From a checkpoint of a small spectrogram diffusion model: width 192, 15500 steps.
Rows from block 3 of a small spectrogram diffusion model, named by matrix and row number. Rows with one number belong to one neuron. Each number is 50 + 15 x the weight over its row's rms, rounded and kept within 0 to 99. All counts start at 0.
After each neuron's rows are labels from the 100 clips, of 14976 (inputs lightly noised), where the neuron reaches its highest value: "top examples" is what is common among them; "peak in band" is the frequency band that holds the peak. Only what is clearly more common there than usual is listed. The data: single notes of 20 synthesised instruments.
# fc1: MLP up (model.blocks.3.mlp.fc1.weight, 576x192), inputs 0-63
# fc2: MLP down (model.blocks.3.mlp.fc2.weight, 192x576, transposed), outputs 0-63

fc1.172:73 44 47 36 55 65 16 32 44 67 58 33 54 51 56 32 61 71 48 56 43 28 47 60 55 41 35 48 33 50 38 42 57 46 61 71 33 74 22 36 53 40 29 62 82 54 26 40 42 56 89 65 72 55 62 32 53 79 65 54 80 71 59 14
fc2.172:50 46 69 19 63 65 34 55 48 51 73 37 44 33 47 72 61 39 52 36 71 46 50 37 63 63 65 59 53 33 31 47 44 61 56 69 57 41 16 48 49 33 51 37 41 66 39 59 70 45 53 36 46 54 76 28 52 53 18 50 75 59 32 47
top examples: sine tone
peak in band: 1000 to 2000 Hz

fc1.337:42 31 61 78 57 81 47 32 35 49 60 40 65 53 69 53 45 68 34 42 22 57 50 23 68 54 44 20 20 47 36 51 58 75 60 47 35 53 13 38 66 29 76 39 74 42 51 00 50 60 76 49 42 63 58 22 70 38 63 43 36 41 52 55
fc2.337:46 47 34 35 46 42 56 45 51 55 74 51 57 38 68 28 30 60 30 24 65 46 35 47 78 71 50 56 68 34 53 33 54 25 38 67 46 12 53 41 43 47 54 06 52 84 39 53 47 44 44 31 36 40 37 49 60 34 57 33 55 46 80 28
top examples: thin (high-pass); A
peak in band: 250 to 500 Hz

fc1.452:48 51 61 64 42 57 38 31 45 69 71 53 47 68 68 15 70 38 59 43 28 60 50 43 65 43 31 54 53 64 49 35 58 27 49 44 16 47 50 59 55 28 65 32 59 50 50 72 37 60 49 33 41 92 38 42 63 58 65 40 71 38 39 43
fc2.452:44 45 48 47 44 26 51 63 32 47 59 46 27 51 39 36 51 57 69 38 56 61 55 54 65 42 45 63 49 42 34 39 27 56 48 75 48 74 31 37 63 66 58 36 37 67 47 65 28 45 69 69 62 47 53 42 70 55 34 41 45 33 52 58
top examples: decaying tone; octave 6
peak in band: 250 to 500 Hz

fc1.287:50 82 56 65 64 51 61 42 40 34 35 31 57 58 38 41 55 52 35 27 44 53 59 55 45 68 41 45 50 66 58 36 44 65 37 27 45 32 35 39 37 69 88 60 58 65 27 33 78 31 49 37 49 53 56 20 55 69 54 30 01 58 62 55
fc2.287:28 11 32 39 30 67 45 54 59 38 56 58 44 48 41 79 80 58 65 63 23 51 49 58 60 30 44 58 34 32 48 64 25 42 37 55 39 37 41 67 62 28 38 56 10 36 55 49 40 76 57 72 62 54 57 69 52 23 44 73 64 29 52 78
top examples: octave 2; mains hum; C#
peak in band: 2000 to 4000 Hz

fc1.18:47 74 30 65 43 53 55 69 79 41 68 45 53 56 30 59 64 63 65 36 40 71 58 67 55 50 64 42 33 71 49 55 20 41 39 39 52 46 42 66 68 63 20 75 29 52 40 47 60 76 75 73 83 53 32 46 55 41 49 43 29 55 57 59
fc2.18:76 43 48 55 30 43 63 30 35 54 36 80 50 07 73 21 38 42 36 78 54 37 42 45 54 56 36 50 42 50 30 78 49 53 32 66 48 47 72 44 30 49 35 43 80 50 49 58 54 34 62 24 45 59 42 68 64 54 47 65 47 52 71 14
top examples: octave 2; horn-like; sine tone
peak in band: 1000 to 2000 Hz

fc1.61:49 53 57 56 37 62 30 44 86 40 47 60 72 38 47 37 55 66 46 61 64 74 46 65 40 50 58 60 47 86 56 69 33 64 80 50 37 37 35 43 55 48 50 56 60 61 32 38 49 70 48 71 47 39 32 31 78 73 55 54 25 49 50 64
fc2.61:63 58 38 26 34 42 51 64 64 55 56 50 53 54 61 38 75 40 37 62 49 33 48 76 45 44 55 57 31 49 42 62 25 63 28 58 69 38 52 63 30 35 32 68 25 59 56 51 59 64 64 54 54 50 53 54 32 63 60 66 36 01 64 55
top examples: octave 3; saw pad; pitch class: A#
peak in band: 4000 to 8000 Hz

fc1.331:47 32 60 32 58 65 58 69 64 38 52 50 83 27 40 36 52 60 32 61 82 61 57 50 64 69 63 61 32 59 55 19 70 55 38 20 50 24 33 71 51 50 70 54 63 52 50 40 56 45 65 64 85 62 17 57 38 66 72 73 53 72 73 73
fc2.331:52 64 51 79 46 50 64 67 57 56 49 58 54 32 82 40 42 39 34 48 59 55 59 47 37 34 48 27 53 55 50 46 34 41 51 59 60 41 53 47 56 93 59 46 75 52 37 59 41 50 52 51 61 27 28 50 50 54 78 65 46 58 67 58
top examples: white noise; pink noise
peak in band: 4000 to 8000 Hz

fc1.363:45 31 63 56 67 54 68 18 67 64 36 57 78 46 30 46 44 76 54 46 76 50 60 49 51 44 58 51 41 81 63 52 69 35 25 65 39 60 56 64 57 73 46 55 23 33 42 42 38 40 71 57 47 53 60 21 66 42 29 49 59 74 65 23
fc2.363:31 33 60 54 65 50 54 41 30 77 33 38 34 30 34 61 56 59 56 45 26 42 32 70 56 41 40 70 38 32 43 38 53 23 72 51 64 47 41 56 61 37 76 69 52 48 50 40 35 34 30 44 72 62 54 43 60 46 33 44 62 16 66 60
top examples: G; note: G5; trumpet-like
peak in band: 2000 to 4000 Hz

fc1.411:36 55 49 32 08 68 66 43 50 36 25 82 69 49 47 69 53 58 28 32 45 85 54 62 59 40 44 69 48 53 59 69 72 38 38 58 07 36 64 37 34 65 34 36 36 48 38 43 38 37 64 39 49 78 54 44 66 64 54 63 26 49 40 46
fc2.411:48 49 50 54 48 51 66 57 34 56 48 55 64 66 27 30 52 55 15 36 43 58 64 44 58 56 37 29 49 56 64 42 81 61 26 38 73 60 62 26 99 49 34 69 45 69 49 50 58 58 51 55 35 34 66 51 50 74 36 80 44 41 31 67
top examples: octave 6; C#; F
peak in band: 4000 to 8000 Hz

fc1.171:72 24 43 57 57 68 53 42 49 42 42 42 55 63 51 63 27 92 48 53 53 48 33 66 37 58 46 48 53 43 59 55 63 34 52 35 53 64 55 32 56 64 48 62 49 10 53 00 28 52 99 52 42 45 83 54 48 56 51 55 60 61 44 46
fc2.171:57 53 33 51 34 59 39 55 23 62 27 60 70 49 55 47 58 92 48 63 49 63 51 65 49 34 67 38 48 31 41 62 60 63 76 78 53 65 41 41 43 49 35 50 59 30 54 14 68 67 81 57 70 27 85 53 62 44 49 62 49 38 50 57
top examples: clipping; text has "clipped"; pink noise; white noise
peak in band: 4000 to 8000 Hz

fc1.176:50 60 55 57 60 67 22 59 57 40 48 65 67 36 57 12 54 66 22 25 65 53 51 55 31 28 54 49 51 49 59 40 83 32 55 66 35 29 53 44 41 70 74 39 27 22 33 48 45 53 42 71 56 67 58 60 36 57 72 60 49 40 71 75
fc2.176:39 78 36 47 66 49 38 40 36 22 37 49 81 33 35 53 36 41 31 81 62 62 42 42 26 75 67 41 28 48 33 56 72 34 57 46 68 59 51 49 76 75 29 86 41 24 63 62 53 56 44 44 63 56 46 50 45 32 46 83 38 70 67 51
top examples: G; note: G5
peak in band: 4000 to 8000 Hz

fc1.518:69 91 28 81 30 62 36 53 36 70 53 56 65 55 60 38 83 81 39 62 63 55 62 75 41 55 21 57 39 34 17 55 51 55 47 65 52 35 36 61 55 59 49 46 40 61 44 18 49 65 60 35 64 44 48 52 54 35 62 32 66 38 50 42
fc2.518:43 38 57 51 55 19 53 61 46 58 39 54 62 72 26 59 56 49 42 41 62 70 38 58 69 42 60 55 83 48 84 47 54 51 76 51 49 50 58 58 56 64 36 69 47 33 40 26 78 65 46 41 45 39 64 68 43 49 41 55 84 71 43 25
top examples: sine tone
peak in band: 2000 to 4000 Hz

fc1.356:63 21 48 75 60 65 74 50 48 30 51 38 48 69 61 40 16 64 40 58 40 76 69 46 52 70 56 35 26 29 57 57 62 46 56 27 33 70 54 27 35 42 58 56 55 25 66 25 29 43 67 36 70 53 55 58 63 74 58 77 41 57 47 51
fc2.356:38 41 23 29 27 33 45 49 55 37 28 34 65 58 00 55 63 41 73 59 45 43 40 56 38 53 33 58 57 64 34 16 38 34 43 42 63 48 84 24 60 62 34 45 19 38 53 50 55 44 56 74 41 57 69 51 54 46 42 26 45 44 64 28
top examples: decaying tone; octave 6; marimba-like
peak in band: 1000 to 2000 Hz

fc1.501:49 48 50 62 21 63 50 43 52 71 69 59 56 50 08 53 52 75 69 64 45 55 53 79 51 61 32 60 19 39 45 42 46 40 60 27 40 59 54 63 47 49 46 56 65 16 42 46 46 46 61 35 62 52 40 63 45 29 54 70 52 77 62 71
fc2.501:42 46 64 60 56 33 66 26 40 58 64 40 39 40 27 48 68 38 54 56 35 48 54 51 49 51 70 58 68 49 46 31 68 49 44 43 52 69 12 58 82 36 37 36 60 62 78 51 50 40 55 40 23 35 58 31 61 47 49 74 46 58 68 56
top examples: octave 3; B; note: B3
peak in band: 250 to 500 Hz

fc1.231:54 49 54 50 63 35 71 73 26 51 74 50 51 41 60 40 38 48 56 77 70 34 74 54 55 74 45 50 45 55 62 71 67 58 31 64 50 42 38 52 16 40 54 55 46 51 74 63 81 48 43 49 66 51 35 58 29 57 46 33 34 50 78 58
fc2.231:59 38 46 43 39 47 52 13 71 39 36 93 24 42 45 60 59 49 29 45 36 49 41 48 43 49 59 69 70 40 68 47 26 27 47 18 43 76 69 52 43 40 49 52 43 26 31 59 50 37 58 33 68 74 68 51 51 63 57 48 59 50 27 74
top examples: sine tone; octave 6
peak in band: 1000 to 2000 Hz

fc1.414:28 60 83 59 39 48 56 55 79 42 42 63 45 47 48 47 75 54 47 33 58 45 74 31 40 77 65 70 44 65 74 31 26 43 48 25 51 47 62 43 54 67 73 63 48 62 16 33 33 21 63 51 63 49 29 47 39 54 56 45 36 54 46 48
fc2.414:47 37 57 29 61 56 62 45 57 38 59 36 56 68 53 57 66 41 57 46 60 35 41 39 48 56 74 35 60 73 67 40 46 61 74 17 55 53 32 41 42 46 30 86 34 31 39 52 55 39 69 26 54 52 43 51 51 22 47 33 43 45 46 59
top examples: sine tone
peak in band: 4000 to 8000 Hz

fc1.419:80 61 31 68 60 49 44 72 60 57 52 76 73 36 50 55 58 43 54 48 51 35 86 45 47 46 40 62 56 65 67 71 30 53 31 54 66 32 47 35 27 53 68 56 46 68 63 55 57 50 34 59 62 49 45 38 36 54 51 38 46 57 75 69
fc2.419:35 50 67 38 43 45 57 62 45 62 71 43 34 59 19 53 30 46 42 35 76 31 57 67 76 75 62 62 58 47 39 37 48 66 45 41 42 62 55 65 77 40 68 52 73 35 48 38 51 58 45 67 41 15 30 51 26 50 36 65 89 42 60 55
top examples: slow attack
peak in band: 4000 to 8000 Hz

fc1.221:38 51 52 35 63 52 60 24 48 67 48 48 50 57 31 33 43 60 73 52 54 35 49 56 58 81 36 52 21 46 51 58 51 34 39 49 30 42 64 45 54 73 35 51 59 54 56 47 78 50 59 65 60 75 29 74 12 25 45 57 35 61 29 45
fc2.221:58 40 50 54 75 43 64 38 66 63 15 66 59 68 45 59 27 55 37 52 62 53 47 45 59 70 61 43 44 57 61 52 38 40 70 33 56 99 68 18 64 62 57 36 56 55 33 49 40 52 67 44 42 66 61 20 57 60 67 51 50 65 48 52
top examples: G; octave 6; note: G6
peak in band: 1000 to 2000 Hz

fc1.324:67 49 35 33 30 50 49 60 62 61 27 62 50 41 55 67 63 52 47 55 53 34 38 45 34 40 81 39 47 54 60 22 68 35 69 62 57 51 38 33 49 57 54 52 43 58 29 88 66 60 38 54 35 36 35 50 80 35 43 39 52 55 29 58
fc2.324:45 46 38 68 42 45 69 39 31 32 36 44 60 09 50 33 48 41 69 44 70 68 44 56 45 42 46 70 45 38 51 55 55 48 44 30 68 29 55 36 50 36 49 31 42 40 59 37 57 22 49 60 32 51 53 79 25 49 52 54 48 78 47 38
top examples: octave 2; slow attack
peak in band: 250 to 500 Hz

fc1.213:63 52 43 94 62 63 66 40 27 57 52 58 81 48 58 38 48 81 23 60 64 48 52 40 84 66 34 48 34 42 24 34 72 82 29 42 38 36 54 49 65 46 67 39 57 48 65 11 63 34 58 44 17 64 25 59 72 62 49 48 24 48 58 48
fc2.213:46 58 53 27 50 54 40 51 69 51 44 69 39 61 31 67 41 46 45 50 60 45 69 46 30 44 47 37 40 30 54 18 34 51 42 63 47 27 48 66 29 40 58 44 63 70 35 45 55 70 58 48 53 53 14 55 49 33 52 70 39 64 35 77
top examples: thin (high-pass)
peak in band: 250 to 500 Hz

fc1.203:48 38 61 48 31 82 36 27 53 66 57 60 58 57 69 43 44 74 58 49 25 63 13 30 53 64 66 64 22 54 65 37 58 37 79 25 31 54 14 56 53 59 37 28 71 37 41 61 30 63 55 50 33 66 66 69 39 57 70 51 61 48 44 59
fc2.203:38 52 74 40 52 46 54 50 69 55 69 26 54 52 45 50 77 35 19 23 52 48 32 27 55 48 56 40 64 44 53 51 54 37 46 54 54 50 55 39 27 59 59 52 80 40 68 54 48 55 52 92 55 52 58 25 45 36 84 46 27 51 38 67
top examples: clipping; text has "clipped"; trumpet-like
peak in band: 250 to 500 Hz

fc1.384:60 69 42 41 63 57 62 16 83 52 51 66 52 27 24 39 43 44 47 50 58 51 64 44 50 57 48 64 59 50 80 63 70 59 36 45 40 24 45 49 26 50 54 49 42 64 45 42 53 42 21 71 65 56 18 37 61 61 78 60 28 50 42 54
fc2.384:41 36 48 47 76 68 57 49 32 29 67 41 50 44 46 48 64 51 42 92 51 61 65 72 33 47 34 64 49 60 63 50 51 54 38 45 67 44 40 54 24 35 45 76 16 68 63 50 60 69 39 50 37 41 25 48 62 27 44 34 42 62 56 48
top examples: decaying tone
peak in band: 4000 to 8000 Hz

fc1.526:48 23 72 56 63 66 61 55 38 52 79 34 67 70 50 56 64 95 46 41 27 43 48 72 69 39 42 34 41 46 30 36 41 56 63 32 45 35 46 25 81 56 48 70 65 23 59 00 43 49 97 46 77 48 63 41 38 53 51 51 63 43 49 39
fc2.526:75 69 39 55 50 72 50 51 40 73 29 50 44 76 57 54 43 70 49 37 55 60 47 58 37 33 45 45 82 49 56 64 55 42 77 86 58 51 15 61 39 42 43 60 66 39 55 34 52 69 41 48 61 37 57 37 51 30 40 30 31 59 58 49
top examples: octave 6
peak in band: 250 to 500 Hz

fc1.468:70 50 31 60 57 45 78 30 52 41 38 61 54 55 39 32 51 79 34 23 39 44 49 66 48 72 41 26 56 55 80 72 47 38 52 45 50 46 40 28 29 67 68 70 47 44 32 02 56 59 63 57 53 68 51 48 37 42 54 48 35 66 79 49
fc2.468:46 60 28 31 57 75 60 19 61 52 47 57 65 69 62 64 59 65 39 56 27 72 43 63 70 54 50 47 40 22 33 41 36 58 55 27 37 45 38 45 73 29 47 47 63 58 74 47 57 62 69 47 58 30 47 36 66 44 67 56 50 24 40 74
top examples: octave 3; octave 2; D#; note: D#3
peak in band: 2000 to 4000 Hz

fc1.40:76 49 65 43 59 47 57 63 55 33 26 63 38 25 35 57 47 31 59 49 57 32 49 48 68 63 54 78 53 47 68 45 54 45 46 15 43 58 51 62 65 57 56 71 38 63 77 99 29 34 14 34 36 57 21 52 54 63 33 73 55 48 52 53
fc2.40:35 32 40 50 48 65 31 53 61 65 49 16 47 66 73 52 50 37 19 39 50 52 27 52 58 50 64 58 58 47 58 57 55 64 55 60 31 37 37 49 46 53 54 48 30 68 49 67 42 40 35 36 30 56 27 52 42 21 11 40 36 59 54 39
top examples: octave 3; octave 2
peak in band: 250 to 500 Hz

fc1.127:18 52 73 42 44 38 76 39 44 47 55 45 81 61 47 49 28 55 42 41 48 15 40 44 78 60 43 47 56 54 62 64 75 52 50 44 28 54 61 39 42 62 51 42 45 39 30 71 41 46 43 39 50 99 54 59 08 82 22 37 47 76 70 37
fc2.127:45 72 37 51 64 52 65 66 26 38 35 41 35 53 39 18 38 42 44 38 50 35 54 41 76 72 15 45 37 70 49 77 33 52 57 74 53 48 58 51 33 52 54 43 32 57 59 48 32 72 52 25 56 38 39 71 40 52 28 69 64 64 30 39
top examples: thin (high-pass); octave 6; white noise
peak in band: 250 to 500 Hz

fc1.83:16 76 50 54 54 59 39 92 70 54 28 49 45 42 22 47 44 31 71 47 72 54 36 42 64 54 55 56 50 52 59 46 17 56 45 36 45 60 44 45 50 99 34 56 48 49 35 68 61 61 14 69 44 36 24 32 48 37 43 33 55 56 65 58
fc2.83:74 53 58 75 49 70 65 59 64 39 42 34 35 28 63 44 65 56 43 77 38 20 86 38 40 38 39 77 44 65 55 63 66 35 32 83 54 38 67 61 50 44 40 48 45 66 55 45 47 51 43 57 76 53 44 45 47 83 62 36 52 62 56 51
top examples: octave 2; slow attack; string section-like
peak in band: 1000 to 2000 Hz

fc1.510:25 52 58 28 33 59 69 64 35 56 74 61 30 62 49 37 58 36 60 57 51 57 46 27 78 70 55 71 36 54 47 53 32 57 60 54 23 37 46 56 41 16 73 21 47 56 25 88 42 68 28 47 26 69 78 71 50 50 40 45 55 50 52 50
fc2.510:39 25 33 42 55 43 45 36 49 44 49 58 40 76 68 76 43 59 63 50 39 67 58 65 59 46 38 61 32 58 65 46 55 57 53 62 39 68 60 54 64 60 60 52 45 37 45 68 48 39 63 50 49 70 58 45 53 90 33 38 57 43 61 36
top examples: clipping; text has "clipped"; octave 1
peak in band: 250 to 500 Hz

fc1.4:46 33 48 37 62 49 76 56 42 33 63 43 60 68 49 50 47 56 48 42 70 55 46 73 53 65 50 44 50 60 47 59 46 62 59 30 52 40 32 34 41 45 37 54 37 27 34 37 69 54 92 30 89 56 69 50 30 74 42 76 58 30 62 57
fc2.4:51 26 55 61 30 66 41 46 48 88 56 62 66 56 95 51 61 56 59 44 54 47 58 17 38 59 41 72 58 41 42 53 43 47 44 33 30 52 60 50 55 37 68 38 55 22 38 50 22 40 59 42 73 59 18 65 42 56 56 49 74 89 67 43
top examples: octave 3; vibrato; saxophone-like
peak in band: 1000 to 2000 Hz

fc1.206:29 45 59 46 39 52 57 71 71 49 36 56 76 32 37 40 34 44 46 64 62 52 49 71 51 41 72 67 52 98 51 75 30 31 38 52 27 40 74 25 39 61 66 38 46 41 39 53 54 52 65 51 36 53 57 62 65 58 37 65 69 43 53 21
fc2.206:41 67 22 40 41 47 35 41 69 83 26 36 50 28 46 38 60 53 47 75 66 74 57 54 55 34 69 59 28 41 53 39 50 38 47 62 35 67 43 76 56 31 58 23 47 66 28 57 50 45 55 27 53 50 38 21 74 44 71 55 58 46 39 59
top examples: slow attack
peak in band: 4000 to 8000 Hz

fc1.444:35 52 79 57 68 64 55 54 62 47 67 58 56 60 70 74 47 43 58 63 62 44 60 47 39 84 54 58 34 57 62 58 49 48 62 26 43 57 44 45 45 64 68 73 53 46 38 57 35 55 57 58 52 61 45 47 18 66 56 36 58 54 45 73
fc2.444:41 54 56 28 79 31 24 56 67 49 58 37 46 64 25 44 56 37 53 53 77 46 52 37 54 66 51 53 55 60 62 43 52 79 73 64 24 33 34 62 49 56 13 66 57 32 55 60 89 53 52 52 51 41 51 69 24 36 30 56 56 39 27 50
top examples: white noise; thin (high-pass); clipping; text has "clipped"
peak in band: 1000 to 2000 Hz

fc1.37:43 48 63 41 68 73 39 65 57 47 62 21 55 65 67 62 54 45 61 56 30 56 35 11 50 34 62 53 26 45 51 41 54 42 47 51 41 72 53 57 47 50 35 74 70 46 53 54 27 59 64 43 49 56 50 61 65 61 55 54 57 66 14 61
fc2.37:40 40 11 29 53 48 54 45 49 25 37 58 57 29 70 65 55 67 42 55 48 62 34 77 75 42 42 60 63 45 46 54 17 28 41 57 44 36 56 43 61 67 58 50 52 69 51 60 44 59 57 65 49 31 42 62 59 80 69 41 44 33 46 41
top examples: octave 2; sine tone
peak in band: 250 to 500 Hz

fc1.500:57 59 46 63 32 72 54 58 53 36 86 40 54 29 26 43 67 60 39 68 46 28 43 74 46 53 71 51 30 59 46 36 50 48 68 61 51 45 32 42 69 58 31 33 50 23 34 49 25 57 77 81 99 53 34 24 49 57 48 45 55 40 46 54
fc2.500:56 39 62 41 70 65 37 37 48 28 54 45 48 47 53 52 47 63 48 70 80 59 35 36 71 42 29 47 42 71 28 53 41 75 22 17 43 58 49 42 45 31 44 83 44 63 63 38 58 47 46 47 47 62 58 72 84 32 45 39 51 44 34 50
top examples: sine tone; octave 5
peak in band: 250 to 500 Hz

fc1.385:42 23 52 55 46 64 42 35 51 62 57 55 58 48 65 31 70 23 44 39 53 59 35 44 46 56 39 36 50 71 68 48 97 47 55 47 37 35 39 61 51 36 52 36 56 42 42 68 39 51 52 50 32 74 57 48 75 58 70 30 48 41 46 80
fc2.385:41 32 55 64 45 20 34 52 46 30 66 57 63 57 23 60 32 24 44 65 58 57 48 60 69 64 74 40 64 38 45 50 27 36 43 74 54 68 54 51 39 51 38 81 21 71 30 61 61 68 50 67 61 29 27 57 66 34 51 08 45 26 65 64
top examples: clipping; text has "clipped"
peak in band: 250 to 500 Hz

fc1.89:45 50 32 59 52 56 54 48 63 61 38 53 95 64 83 39 51 53 53 46 52 22 38 63 40 46 63 53 49 46 28 53 41 81 66 76 39 62 57 54 31 40 28 61 77 39 51 45 34 41 44 66 79 59 60 30 04 67 50 44 38 57 51 33
fc2.89:29 34 47 55 42 61 50 62 72 56 65 72 43 45 47 86 40 47 40 23 58 24 43 50 46 60 57 47 49 37 39 82 54 71 65 95 54 57 45 50 25 50 60 37 45 47 45 45 56 59 43 77 24 53 66 56 42 28 43 65 49 54 51 83
top examples: slow attack
peak in band: 1000 to 2000 Hz

fc1.297:35 71 45 58 48 68 40 61 72 33 23 29 58 65 44 51 57 55 57 41 43 65 51 36 38 23 61 45 54 44 51 31 42 36 57 30 56 62 57 41 73 87 44 61 77 21 30 11 25 60 84 38 51 39 66 58 64 60 80 55 35 65 35 60
fc2.297:71 11 51 69 24 57 29 40 48 52 65 44 56 34 62 49 53 47 56 60 41 45 47 81 41 47 48 83 71 50 49 59 76 47 28 53 57 39 37 54 40 21 36 77 50 44 57 34 59 61 59 53 70 67 51 74 58 30 46 59 65 47 53 15
top examples: octave 6; flute-like
peak in band: 250 to 500 Hz

fc1.296:43 45 58 45 57 61 61 43 52 42 49 52 66 45 38 41 55 56 22 52 58 77 34 55 26 50 55 42 63 46 36 49 73 50 35 50 38 46 53 72 42 30 31 35 99 45 58 32 73 45 49 61 30 66 46 42 44 41 61 47 57 65 56 45
fc2.296:73 48 50 52 39 52 51 48 47 53 63 59 64 76 46 71 72 66 24 65 63 67 72 42 61 37 68 27 68 59 57 33 58 74 63 27 43 80 39 35 57 48 25 70 80 44 53 39 43 45 58 42 41 41 58 29 50 44 30 55 61 49 52 34
top examples: octave 6; C; D#; note: C6
peak in band: 4000 to 8000 Hz

fc1.454:61 69 37 26 37 45 55 49 67 17 44 49 78 46 31 77 69 51 48 43 73 52 83 49 48 65 68 66 41 52 78 61 38 32 44 57 42 49 49 39 86 32 45 36 34 62 58 46 09 42 75 38 51 63 44 31 35 66 34 46 30 80 65 41
fc2.454:43 09 89 31 42 45 62 71 52 37 65 61 41 67 64 65 38 65 43 36 41 51 50 61 35 45 52 35 59 50 44 43 54 66 70 64 38 46 51 48 40 61 46 45 38 63 43 42 61 55 42 57 40 61 48 40 39 32 45 64 50 44 26 60
top examples: white noise
peak in band: 4000 to 8000 Hz

fc1.299:66 53 57 71 30 58 62 51 59 46 46 50 65 40 62 34 89 80 70 53 16 59 54 52 49 40 45 49 37 67 50 51 32 38 56 44 36 22 29 59 70 62 61 48 38 44 03 18 35 64 80 46 49 54 39 27 80 61 64 32 22 45 42 46
fc2.299:43 67 54 48 55 28 08 54 36 69 61 84 13 53 80 42 55 64 64 67 70 63 60 47 68 44 56 29 51 42 09 53 42 68 28 53 56 62 48 56 62 25 78 39 60 40 60 55 39 47 44 49 61 36 35 58 47 57 51 45 47 54 51 42
top examples: sine tone; mains hum
peak in band: 1000 to 2000 Hz

fc1.371:63 22 54 56 43 64 63 38 66 57 66 52 90 51 40 46 50 67 56 32 52 58 26 62 45 37 67 49 40 60 35 66 68 61 70 54 03 52 44 41 28 56 64 44 45 54 47 66 63 68 51 77 42 80 72 32 63 53 41 46 42 13 56 46
fc2.371:34 42 49 34 34 34 65 56 51 50 44 64 34 36 34 44 65 54 53 13 35 38 45 48 43 09 50 43 59 36 37 37 34 46 41 42 71 66 53 58 40 88 52 26 57 47 48 59 58 45 45 51 40 49 20 40 49 32 45 64 52 47 45 50
top examples: decaying tone; octave 5; octave 6
peak in band: 4000 to 8000 Hz

fc1.260:26 49 52 46 32 61 34 57 24 35 49 48 51 50 38 51 60 68 28 27 31 77 32 45 70 36 55 49 11 21 32 39 67 50 73 31 44 64 38 64 56 46 42 56 73 70 40 35 71 66 55 17 46 46 54 58 87 44 46 57 48 49 22 62
fc2.260:35 60 41 46 45 76 35 49 41 65 84 33 40 49 58 65 36 42 49 42 57 34 82 57 71 78 72 88 62 39 70 69 72 63 44 77 28 83 65 44 46 68 49 43 49 28 54 42 33 34 56 54 49 33 59 30 45 58 61 47 57 43 31 50
top examples: clipping; text has "clipped"
peak in band: 250 to 500 Hz